From a checkpoint of a small model that answers yes/no questions on an image's attributes: fusion encoder layers 7.
Rows from block 3 of the fusion encoder of a small model that answers yes/no questions on an image's attributes, named by matrix and row number. Rows with one number belong to one neuron. Each number is 500 + 25 x the weight over its row's rms, rounded and kept within 0 to 999. All counts start at 0. Numbers have three digits each.
After each neuron's rows are labels from the 100 texts, of 14848, where the neuron reaches its largest size: "tokens" is the input token at the peak. Only what is clearly more common there than usual is listed. The data: seven-segment displays showing three digits. In brackets: how many of the 100.
# gate: MLP gate (fusion_encoder.blocks.3.mlp.gate.weight, 1280x320), inputs 64-127
# fc1: MLP up (fusion_encoder.blocks.3.mlp.fc1.weight, 1280x320), inputs 64-127
# fc2: MLP down (fusion_encoder.blocks.3.mlp.fc2.weight, 320x1280, transposed), outputs 64-127

gate.255:548498498493495523484475506486521464502472474470488498501512471472548462514477483487472512516468529531498473488509513492468497518518481522504495490536528451551528499492497508495457540463512536
fc1.255:486541506540479505474562505502499508510450509515477488515496515469519506501512490484524501517504505524477538521507538535491434463487523524478535545507498503488545460483475495480467541531501525
fc2.255:500495483511504488497477515431486523535525461521467501495452485549493502508533475487538527540503486543475509522492494479503483483487489467552505496524495474510506505468512462463462466488514511
tokens: "the digit 9" (34); "the digit 6" (26); "white glow" (11)

gate.418:466505460481522511491515486515458508528551451495527479496570501514485524489516490506505478478463525541501484464430504517481452545516483504462480502501479511492489497505529509523513517543493482
fc1.418:527526533483478496520488500509478572517477495471535491518526505531479483488507519516507485525451478523495521437508493526491510502487516504483524523523498512518453509486513549548526502503478515
fc2.418:496501508500505528492507502488466511520471510495493522497482529519499470497452531492488471514467476554512446514471515493476513485485504542479481538471490497541505489502522495512521476525468495
tokens: "the digit 0" (98)

gate.196:488501536485533485482484501510474497506462493490499507465491535505465503512496542504516484507536497509539524518513498499492507456498485469500500505490511548530459521516517508496477497511526500
fc1.196:484506490517495512486535527492511498497525505514495499491478474474529517518510497492491499523517503484469502457467492491484510479462530484504549480533483458552472510455495485509497508552460486
fc2.196:515495474511557474509484480462495513503441528500511517522482510550511482492473521538514496535506458513521492472536488495492465454506494511551527519541426522506502487481537474536537456494518534
tokens: "blue glow" (51); "amber glow" (44)

gate.276:491518525545516471446525479514458507502501548539493488507473493485515526467491484499506476497500500499503541534538476469530495498498525538487494551507509492528526484495504484504499530524512480
fc1.276:490502425554491489490453512458529535521479527497504525509520509479491522573462538513429472507485523527515510512481514514484490517504498488493509581527482471504515504497529529494485519465535503
fc2.276:519460506496448521473527512471512462543517531494495464481503526484445490486492509490528453517467530541531511510513484467461490505494527451511440474450509498528508526516560516495510459512491522
tokens: "the digit 9" (75); "the digit 8" (19)

gate.616:503519494524508516536494464529521472504539499519492542483491468489540504521515530492541491460448451507481519556478512511536470504494470451498499495465515471516467535508472486508531501511475514
fc1.616:479536465488502516495482497476500494498488476494493478493490576489551557549452517502523559521457479519542447493490487452443521457470489507542485523502466546478519497496530544494498472499539489
fc2.616:512495508495530501506515483521521512517503490491499550545506472523527504550489525476476535508523488424497459496505485491500501517519510447526462504436478467510465482468523471484488464482488513
tokens: "the digit 4" (95)

gate.296:493498509484501514446462456504483500525486537469515535559455493505491556493510512498530524490504521465484493507494534484464513515484491545508451492549510496461476544474518480507464480485509467
fc1.296:502518520479484477517518505486513518509512460489445524507490470473502504477516497500483540484481476504474527521507514517561499466541510535485490513515492499463469497467539500514476493514498484
fc2.296:505504531508504536478489493517465477483484491511453466477503532494457524518491440504491506462477501559508488562497494507516473466520531495507468470488460527476526484495507471501459480505493499
tokens: "the digit 9" (62); "red glow" (20)

gate.610:538508510552500480504490536529526482493542490512509521508502553498480479481506539482498493492509515552495530523442515535473513490527490501504509520529469536492505521509492532535493448498491511
fc1.610:443500500533514523520488516486489483508497493485475514533504531471550529460483497497508515502543482518525503488494469506464492495512473528534543489504528509466489526472486480518519519512488448
fc2.610:480535490495470446539462508501481513522494450514485475469507501454537516537502454548534500525533473503528505491516483495466506494518478472536497489500542479467511489481553516507489480495511480
tokens: "the digit 4" (97)

gate.656:441512511460496484446489503502534487499505456492475509507479558516489495494518540470465524503497501493492485501503485513471478523491523527494472514467523522483521504496501506509497509496498494
fc1.656:504508451534514496481478496460440530502531517438474470491502509465514474475473512517512489467477508504539523462526488443517504471477510507541428453536482477523490515529496490478502525471496505
fc2.656:447470486509528534441491498556522505531478504467466490508519531511521500473494528519532489487491557481462540492523531523508484499492495494456516522491455494537512521562499470518491496519510486
tokens: "white glow" (100)

gate.320:486502504487524507470487495505524479540506501515506491508510470529483527507514496514570501525493493506494522467481499505505499503505462533464528417476501485565524506504502488534509510516491545
fc1.320:507498508483451487518500491539552482530516485494462528531452488499514478490497511510528535504514516512493482475466492465542513466462510513507538463500502508465495466506519515531503463493515538
fc2.320:526500521499516557487516516484521538464491527512504501516474479516470486478496544460490488461504476507505451502493450489436502489497522520480519495518504472510525466531489465520474483512492497
tokens: "white glow" (100)

gate.261:487506534524617509512478511479470489487505498480485485494545490483511488473480474519515470510502504517453525501479494484485502489487511476481489477516500481493521482482523523516515533501516492
fc1.261:526526486538509515462508510477513511487523494495497485497536480484473519509555475510446531516514485522466551508549490498463513483468526499487490489538499470531513513449521528505530481558512478
fc2.261:500503518503473466469531520477514557509490512477517529494552506481464559522539440500491475528546494494475497486511499478489497473458490510528507530542497576532509503447478542516558465509494491
tokens: "the digit 4" (59); "dark on pale" (29)

gate.50:485500546495499477500469488510531551464490482501499457507501550524520485469497514477496491513486448492480434496520494510483491477509514519510493482467528495495528485481497532512512475482471529
fc1.50:504482485495434487508504468540486524494504457515540503532506519505468542497478503489530550489488498467532475466533486502527503492531486500519448497542526506535465459474456528486515483494516513
fc2.50:502507505520461504529539536464476489460485479511507517446502525467517512494466522498524495491520449462523515494518527475509504492511498518492508478501495508522513458489481538495462478499476497
tokens: "white glow" (52); "green glow" (35)

gate.219:495525477473505471498482467513486503475496548451523529479501518515510540542483506486506479483496498517525529495460483500465500468514485567525445481460478474498494541508489517500487533504480502
fc1.219:490491521512502524537473507512449452496494519505503499462507493498529488481536500467488494472487482497516501494474509548519507462479487513531491516470516533488505494534460485505495524518451511
fc2.219:524509506507505490547481461547469520514436492478480500508426460528518466488517514527484509514492462485508559498523452480545495478470501513468501564558518487474523520501492519573522520531457497
tokens: "the digit 9" (87); "the digit 5" (13)

gate.256:491496481506532480544507473481444518491512470490541480502466475481514493501501492452516516458504523534497501471545502470506477499503505499535490487528522499432487454485493513463482518534500510
fc1.256:514504470459514523498471475486536489496476520443475486489505455513447493482465502521493546517485548479491516469469476518475481531539467505446483521453487494478502491488491509519480496513555454
fc2.256:520501472518529510497525515495468542494512543508498468523469506483517508528510509470517520528500492479505515517518450508469433516507539508500448497483541464516531493483475508502513485507488529
tokens: "the digit 0" (77); "the digit 9" (22)

gate.725:523534500525516476470500506479510510482475514470517495518513508532493489572518511460531475471515533501477479514475527447485504546502512514455520491472500499500515447491504480509507469495487504
fc1.725:517519514491486522458470523495529501494524482485501458514497468537504498525523535515489476443545514501494464518484529496473491520550482503465526520499453506526486459474508478490536499498454534
fc2.725:486473495516426526524488524551501501494489462498487505476503514471512494475483482484479531487539486513522501527482499541504506497483519499491501500533513490504487493527517489484510505504500499
tokens: "blue glow" (53); "red glow" (34)

gate.473:439504484535531492478533542502530521522517481509512548468487424469493503477472501491546543481466478498507467492489482491483502540496472508519519465500487511444506486494548510487511527520506462
fc1.473:458515512480527481497483523556497557463512474508522484489499491488520472476513505466507483481496462519495489500481492513443521477487430488435472460510500474538519488507481517517530488458543486
fc2.473:503527505483523520476476480494498550476506510571494465498539480466474477506487515523518505483480494492505539507503538522542536476480498510493464453503517507490513523521492502537521493515526481
tokens: "the digit 4" (100)

gate.326:495528514572477530509545495479509509507495509543465535482497536531468494475490486489488497485495479490522532501480527477491527518515462503495515513465498513535486456510530499478508515501486471
fc1.326:482472462470498500506477473472495470517534482497553509436516519510507467503535555518503475468444511472472510528494486547490488493503499526492471519572523475500504481506482468514492483458471489
fc2.326:490483486516500523496456478491435484497516488475545465535561494449503519500487518491477502509484471551517482482487488529498499512492490550500530464473463523527526475435496477493501477516524562
tokens: "white glow" (100)

gate.481:484495480516458539507534523484535529496546514451470486501499452526519510471525516474493496497520530550513501506536508532462500494431469502471512453476518516503470519514494535475505537488455509
fc1.481:524523514495509550499496501476520512485521514494482515510530516530507523518524526490500495526497504479515501491470501488472519547510539502524535481503471456560440509473483485508510493466483515
fc2.481:500475491541488541446475530483555466497510522512488475486514522512524526484527521489537532509487495504509468476471471482543541532440510502515494454517537494537498523522526444532514497474520540
tokens: "the digit 4" (72); "the digit 0" (22)

gate.440:496528528522616494511469515497495477507476485513492472492512515504500498488488507494524486494496500499431526525487517521492493491501522511494493495506492486495519486487514482499538538510491499
fc1.440:504505541481517477553446490475469511496486533494529530494504490463492547469488495493488468453498501494487533473525511508476499555513515441501507502488462504510478568547480478515507480521542489
fc2.440:525566503525483458494472493529484523487515492523476490511483497464483526497493525506506484495490466524490546505460497507521470516491547467467545504508477538457494540512536490507510496492518491
tokens: "white glow" (100)

gate.362:465505420497501532493485469555498518532552527557558516505473491460485485486504515480479514473554490509510493517507534519550514472492537497493455491430496471481539471482557479501497500500519514
fc1.362:518518519487481493516510490467491520517495487483570473507496492501497494503490520481497477464496486516449509507471545455451495506495539471525482519528534496525529488512522498525464524501479486
fc2.362:507501485500497523480498482529491492526509512482472484521530514488470558468499476481477470536498483475488480500528470531502460526539502495489481521508465532506459506499506447491496477499500479
tokens: "the digit 9" (34); "red glow" (25); "amber glow" (14); "white glow" (12)

gate.237:506542522528496533549481518500490478507459446489512529471565541486500506519506493486494534521498478524501509504457512513516482487513466460519489547564515473505539490507488531515458473488534504
fc1.237:491528532547487477468495538460494481531454493514501509469503505510485512504500506517541516543446473505507507514487499473494507495482448498448506471542480500492491482508460507528515519529537493
fc2.237:516530478515503503513503551526541516504473474529478524518501467461517478467478528500474548513468518533522509510473482546563488542524478517516492527509505489499494540489502468500498521525502517
tokens: "blue glow" (94)

gate.1:559486464498470465548480441518468504499460507478502507516532489488502494518477486483548495512504482480530486488501541514490483536470494495520549528477500542454499469480486477498522493476475534
fc1.1:483540530483495499504508504516545481484480519524518519531464536497511497524468533510450494445505532510466514520486523511497524539474455529524479502498531486521524481474509472498528510520499508
fc2.1:510459497497506489544500495485505478509491513504504457516535506487524500476492497502506491465488459495503496536517497450474465468555486437496490539512483517489510533460480518532522544497502531
tokens: "white glow" (79); "the digit 4" (21)

gate.516:471508511502459487509496517506515514453552531478495461465520525499503493460458497537501478503540491466498510504484515486477568521503535498508521499483486493519499471479515490520493532478477465
fc1.516:486505481548489506537517500501492500513527494492514519512476460506487513501481483524505508447484486513515491477484476504513529513520472451477486496521502527526510480515524519465482531490519503
fc2.516:549522511519493551476488442490490464423536467451497513459488530505497463472511522514494505472474488534476484510486466487507484496479484516448513513522512518497505504527547523536523532537488487
tokens: "the digit 9" (51); "dark on pale" (38); "white glow" (10)

gate.72:519457512516501506547493468533481492474483542533503483531502495471448541510470523501448540488510489526512511499447486496537512475515479492523519465483487487539482483538493507486437475520511461
fc1.72:479502517490488507513485521500480513485476523531510503512490501530502506483495488474520494509481530514470491491545530469490471555494518518504522531496490481513486505475476472481491520480492501
fc2.72:474509463478494517482488474469494464478485494501466456513480505516551500509526493514491484498511472479494497516514468509484512496472491491508465469500459474502492486535507521477489506490499483
tokens: "white glow" (89)

gate.695:476486498533461517461467538518502484506487543456443527507527537487542502488508434505473492513544510473507473485474491480512519509437508530475471443562509487479499508475487504497470474491533432
fc1.695:493504502508482472478493492498487539524453484486548501487483553518492500514543467513511504532471525561498493445515499522496490450510484552527511484502491469510503501519508521501488474532469508
fc2.695:493481527502487502480551485537543492499504443527487498502485517520495483514522515508509490502517483475470453497488522502479463489543455499520531474496518495534510536507508541519523496500502487
tokens: "the digit 4" (56); "the digit 0" (43)

gate.213:477491455449482504560516516523519518494535572492462486484503478506460504461526507503506532544476517552493494453474484511497453459510552494510485469445463480500521490503531497492512531493459527
fc1.213:503509483524479485475520470500499464477508503518511499483497488502525492531493492476507454480468513504507510517487528483488524517519508484508479500500513521488515458480487441528558485544481503
fc2.213:513497470498496508468480542484530514498497490552499520486507472461511476471481468499484470493484496489520493510525470497523474488465432506499488530545491488456517511464450501523498502523556490
tokens: "the digit 9" (59); "the digit 8" (27)

gate.448:452534521509445503544519520490504518488500479505515504503528517488510483521457519521504505476476462485483495496523470476479453538504478518495526496528479512485480448504567506517509483506541532
fc1.448:527502538486493441503446510485486455552480476495516549481525485429533503525518479508526484478487546521477557491510475480496490486482503489510538485565499524478493496498536461498517533491505496
fc2.448:541530472499478545485490481512469495494539478504550457528544519523482533471481475481537529551493533521491470468478523480540547459501464463500481441506503502501513488488506474497468492518466458
tokens: "the digit 4" (100)